config = dict(
    encoder_arch='vit',
    image_size=64,
    encoder_norm_position='post',
    encoder_head_dim=64,
    encoder_fused_qkv=True,
    encoder_qk_norm=False,
    encoder_moe_every=1,
    fusion='prefix',
    decoder_mlp_ratio=4,
    decoder_prefix_bidirectional=True,
    beta2=0.999,
    epochs=31.0,
    warmup_steps=590,
)
Rows from block 3 of the image encoder of a small image captioner, named by matrix and row number. Rows with one number within an expert belong to one neuron, the router's apart. Each number is 500 + 25 x the weight over its row's rms, rounded and kept within 0 to 999. All counts start at 0. Numbers have three digits each.
After each expert's rows are labels from the 100 images, of 14976, where the router gives the expert most weight on average: "responds to" is what is common among them. Only what is clearly more common there than usual is listed. The data: rosettes with rotational symmetry. In brackets: how many of the 100, against the usual share in percent.
# router: router (encoder.blocks.3.mlp.router.weight, 64x128), inputs 0-127
# up: expert up (encoder.blocks.3.mlp.up, 64x128x128), inputs 0-127
# down: expert down (encoder.blocks.3.mlp.down, 64x128x128, transposed), outputs 0-127

# expert 60
router.60:515513535531500494528502489534438544551501505541510511468556467470474484497487460505498471487527483476512523482487500489494451479484497527479490503504493558498529496521524512490501493509519504486483502509537550540507494505522450488517498479511549494509482488520514561528504524486516555508541472519486498510530442464546543483498475501500534492497519520490469509523495516508510510463511
up.0:526470499499502498477501503479516468478492488459456437497510498497547519486506531502476541523500558530486474506499509535520485505533535424478496549500483491494491459481488523508495516474478505535490555532514508475525504471491516468471492487481449481501501512484464488537505474480517502511506460558480537497524507504463487527489497545511485512519469513507486494493465534527502497538536
down.0:491490511515498507516518491484467518516478463514509481478567496512482483473448461451485455484529471488502568456472473464504502522492515524504502514511519511571477527510525522494530487458488486478512515513489493517478535485545480479449502497501531476502477478530499546499515517485472524492553502499514499519502519475508506484539487538480509466472501525497528514516439502498463516480481
up.1:503477496432481486488477502483487502516494500513489514471492500495514480502497528495486503458521480463511530559508535479506503544483485511473517439511504537509482508503504472485525531590488502498487460430520421496460472464511536532517511505511488527529489512499502507473517486510470472518495495525520545488510518505495514491490500487511483511518491500505504491487520492475430511513548
down.1:496539479510493513513456533527522520473476536511558487458517549527535475517523503476510507526468525543455522487501468481470521534534498550531487510455501485468500496497475526506493481528541485451490464516475490510493484554502507544553479526509490499502478511510503477503462532529492472520510483529518488515509519491559523547489504505519512523480515504521512481501527496544503484495513
responds to: warm (38 vs 13.9)

# expert 45
router.45:513524518522529506533535480489478536508509515500486460528523477459516549526486478500497495522470484511476504490481502524525479498502517545470500541506484526498484480511554529536510475503490512495523503554513562507562527536479462474488505493488491480488505468500463533564471503534508511484517522542490467511527453444520519498486503525538523501486479517513482549499493522530503489493509
up.0:520518481518511476478488518529476535508547495492517509489493511506535512523482515526462506455524473493499489473550475482467488528484470544524480482481487489500502483504519493467462525519528521458502469452487530508470534517520538453522481472528496462512492502493485506496480522487504497470487511506527477499513524446511441521463470451495517511482524499505520533551449467479557495480520
down.0:497529533479464508477476500517463537475497509512526535466506494517488463525523478529523471522504509535494540506522481538496490485486478517493528504481474511471486501547456523517524473502501481471517507504450518550500495502466477508542474516501576506480487481485531481497530518547535508464510487463465512460509525484464536509524496532490519520473516470468509523478519506451501479459473
up.1:479470522476492514555516521522506524509514511536524535462501508538471463503528504479521499488529494499495484531493490499514540493496484459492502506491516496507549534478449480525497525470526509501498429482515511479496451479500505517564491514490455522512485485535540474512538546468504528511526486532508523507521488503474523520471511509499550468481483496556516473497528523473457512530524
down.1:509507524514473468477522503470497531529505492505520526503525508491485521482466486529515509549519531535516460520501529526513468472477505480490524481502471540441525476510481492480503495583494503501507467478538528550510479496477484506538478473521492509507504519467507511489511502511523501480497510526464524486515503509497519493509494487502494515518512527444499466494547511471395509540473
responds to: warm (59 vs 13.9)

# expert 18
router.18:474486517517454503501469508506480528508470525530520512463502484499464466492499466494514488492577512490533502524480481488448500465496483461467530501460527517501532508494460498499500504496510473543468501486512525514539442462497474514507463525505534502509508524505543509453490507480514522502512433482496559492497511550487522492507503514478513512503513510511498450508525474487499499489432
up.0:511510481512500506460475499535533493467477509476526463496466502498521521493510515477506531512464519546459488497510499512543507491497495469544524533527509475516471504527478512477510481498492510496505418539469526456456503532505517480451493523504466516493522521491475480510462517486487467547507482512493434549483459499527499518473484526520509528530491458537549509480501494516496513490476
down.0:472502501487507522521494509495516501476504517502516490471483506519473489529410490545509484461484486508485503526457510466477545475470539485487499510476495512503497478449466550540511479478517472497510508526449502450524492494485479542548475523459439496470465471513503466521526532510521473518510479533500498487519491504496516494491532520563494503486492487534489487467523497510490468519513
up.1:521541501482519525473489536515550472514529506462523476497424494530535523505502514504500538498482507516475494486503505500481526511495527502535496510487500493490453503500517486509497518506530495490496450503470522494490480504565520538463497480517484502508482526512466464502474483486484466576467490533516454559501490477550461507478507487529520523492505495509533515510487483553449509511497
down.1:472483486472489515513487523512528478474493514507523498463475498524459460520422524541491480464448489494482489510490520458476536478456512480511501500464494513509486489458453501518503479508515451503511507513458487458490479484493492548554461501452445522482453466502512486510527523507483468507511466538500481474519468496484496495493511500526483479471497474534485473477509516491496468500532
responds to: dark (72 vs 14.3)

# expert 44
router.44:548467490513493510449495505490483492513526476513448480543526490499520463479477483490525510519526505500456484502483486513460470445537540469438499536535500543507483472502492485511512490514506499488481499541530559498544487542528486463493511505486474511511527524464474464509524512509483528521531471508469461509506499490522518516495481516525541554495479524505477525503468521534482512517486
up.0:514502497498490511469493504495532477520499497472500524503506472494514543484550510525509512514490563475518500490497520523532501498492511479523480481529493569388502513488521501514479536502489517497525517495583471490556530506533508538477539492516514465534503512538478505494489472478513525485502517504491498519496484512509514491509509445513498502521488518468436509532508492487525494515498
down.0:486486529494467455515547481478457512529495473520487535474538464481465507505495497551511458523501525497527485518476509548526477456485479473507515493520488551487531499496510488504496512533473481517521503487540482532495498476518465509524520491443534499483466498504525511491521519488545538497509488495469526501510499515484522446518512481492464475532469542449453493478516515475480530535481
up.1:527502478466491484493468556484513522461488517517526513453480553566515508482537486501480497479503551490491478521510512483483495519490517505494475507485473477504513502466433492491450472487543518458468478477491468460475488537552532510534519530506525528505466500530527492478472529530534485483506522480468517505520492504463478515487517489472481501493534475494522479466521487491511511541487
down.1:479511445508480489479462559514493508488480533529508483469495577557507468493504483481466491471505512462476504488507504469461516529493489520503499472472481488482481490480495497480474525510526483463475504457466497500465478510521556483518473516504491563545487477513506511479510507494484498493507509496501504476526491477519440559487482473484509512455528500512511506513486484490478471523562
responds to: warm (61 vs 13.9)

# expert 19
router.19:526475482534484494444511517470499501497504478516489480487511474521530489492496480479490515524524491485522524500478484480537481457540527452452516550488511494502486468473456503496514511510531494489461498522505513511521473495546495489520510518503483461526523574483496438465541489483517537526508475538473514542489497504479513500514496526530535529506462526503514491515451485488532557480490
up.5:463518540489468506543510503471496528506490489519558518458550506516455493521507494529516459498489519494515518511501489477518527475466517468533515482457490512507516531497502511531504497497494468497546455500515494504510492461517470536552460490487502489479440444545557504542537531483505531520514498490500462491534486504516522479529538496490490480473479519502505490497511534493483493518547
down.5:500490466475504514476454535518507516482466518526523486460454538527518453516514504504478510469488511497460491479520442483439508515512498526539475469478500469524488508500494481492473518474529481455459517467452478465478495521511533493528471494501480526512466477505499507507517512521478475525490481502505530509492514487542459541469477460500486528463529467513490494502477482518457475506552
up.6:472473509477497491539513488497454492539471527484464504525525516485483499510540491522527499480477473497496536503524484481468483518494460559497465490510482485563518528531538460502498465458488511498515444487483505496510479542444485491479482500494492523492520469494521518510482505547463493474523505449507489489505546507500519480469488501468472476440505492500531452472507482527529473489515
down.6:513514495514520516514504494506548492456507496461509506527462466493494458494490538458539516488518545486483443527477529509475520500520509514471503479483506485524513482471501511536471523508516480508483496520519512467548504490485526531537470480495407497509498496480505496497522512501520489517475495549494526479490533505489471529463533472548524482500506476508498522492524508499441463549546
responds to: warm (52 vs 13.9); earthy (36 vs 14.1)

# expert 62
router.62:490495499503448507510495486527487486516478531486501456473511484459473472500506515526439476528505492524507502480491520544456478467518534533494509503500507504506441510528497545476483502517459480513472503492497537491530475546474491504516495495502498497497455485486493541460438500504531507426523451475504549493493517502439513541495496500491494508518508499525502444506513473519503502505470
up.0:509516499500531514452496506497533460504454506469487471535462512492522535532514484458487518535454496543482530452529478511479479492532512554517512530515519469539470504536521509523523475471484499465493466523472517499513525533475507496447479523485499509487518534500444470498474476541497463498502494498513501512487536482517502530505481522505477523505511468518527486495476491545506486439470
down.0:465487503485495519529485508505512505472489527537544466464535510539482469509506547473503457476466482519524545482513478475493541483473505513532518512453516479519499538523458527512536483472505464491523508518466508502475468504512476537540459512502493483477464460539521479533530525490495475517527472526546485526509496496502522496527494534485509498445480496515545498498498529519520478452506
up.1:472508536461470511518492506490511497526501501508495539515476493494496530519571493473507522487490528464492501538486478455492536493493457487509522456485499506496526507451512481523484545390514509450497477457525470509520495480482541519545497481509492532523509473519515502530489510528500481484488536517505515494504518490551506492476504475498519485456496513519497487503543516474494472534515
down.1:472480487457490522492465544524498496486470524536533477451496534549499451509502529499474498471468482513496522471522469454465556514500495507538492476471514475502486550518462483476494501477520477466482531471461479496461458520526508509514482519517479519499481493532509502510515521482469462526514454492529493529504473490524498525501463506459487506448515501524522473511474496528539513497514
responds to: pastel (54 vs 14.2)

# expert 37
router.37:503501529520484498516500512502430567544490517549498500436544493488481494513487444489464481519518462487506519500500483482508450460496532513483472523486488539499504510519522506483505490500519512469496505522514559549530477480528466487537485493527522500493479483501511519527510518467494544481527462541487481508537509441547544486499494502499514508479500525499488496529477510520500518477501
up.0:495499528451508488477496527516518503533503530471508521463469516512509484512519526452501530507495460503499494531508535512514528521512480460486494446535504534508495538507504457491503535514527548522498504452519481493496496503511535545488529478463467539498497528497483519520518518453473481521454464538530461519507468532504485507467536463507483503510515513510513538481518455500441504500543
down.0:490495452483451516517485542505527515442452526508533528469490505524483479496467512475532492501499509529499457535477494530476524524520480498490499516480494468499523501514460506541506495479524468489478525524471495453504488514472499538532480527470479538468488499501555462491505523515529495510505485531464530480510528529488519529468519521487508503487519483532559481450544530497523478521515
up.1:485486537514483491503485492516515527488488497502538493517538509492512519512505503480536504538483485537506518513537466512544501478512509476511491552479485466457470536525502524518531430458465474536510477544474468492508501491483458476522497549506505477489519505471523484517483501530525511529547506495511507510529475523517547475487501567499502499516489468546529461476482505506551532479488
down.1:501523531461488502492510491473471499506487510479485500511508488475498535493488472532525507500476486482526544476482513465527492486448509486491492478497497524512497502512494491469483516469490517488501539467513490598489492501511495499476497476516513475492501505507470470504471456478477486465463501468487477511444459478477502450552496462481451493498480568432511503532475465481517497483479
responds to: warm (72 vs 13.9)

# expert 17
router.17:532567516511490525513536480491517499474559466449517488556499491466478514514495501472504505506472511511434483491502488519536510503505516519513531503495502482499463491505523556519481478517501483533559495523484516480557527483487491523453527480530491481500493494487477502518476509493463496508491528448512465465516466478548496537495499493494516504519486502509520576495516512500475475483492
up.0:461495489489483482505519488490467529535486488526486555512498486481460530497502466522501459515524504484479459515503503537497476503509444521483491469495496575552544514510557472492509487457482502521494444471541497531520490484514484482483484500498526519509521484511518533474498512505482522469515523492471507473518504503514519459474493493451472496513501493453446522463496524506445492522507
down.0:468463509446493492477474499494466487500470519496476467480489509509495500490485505532485479510492483514512520460530454490472503493478494501522462492501499479525475524535484486469500474515463500467483540481460458506464475514492479459440502512492540488471492495487473500490469476481467460494491484427520480511479478497524498471513463513447459517489488491485520474479456449509493530514441
up.1:495460540475489518489486526498471511501492526510471514511524514493483481516532525441496499492533461508535538535488466474480519496481510463507499488470519482536497522501490493501502452395497502518514457509465530500495457487452474495517488501511501529462541459472512486546497479507468493486483483462527490465491470506527512497469499529493512534473511507500541498501513475504549470498497
down.1:491474478450525502471455518497493486495477533495467465476450531524528505518499508550482515473488480481478512474527472486455521513499489524507453475508501490503465523524478471460481505503494520457462512470464465491475476513513521462462520513514501498511510519478464490478476476472464446496486471455522465494475501489538473499481458488476465536494503483506513489492459441513512509533491
responds to: warm (71 vs 13.9); three-fold (30 vs 12.1)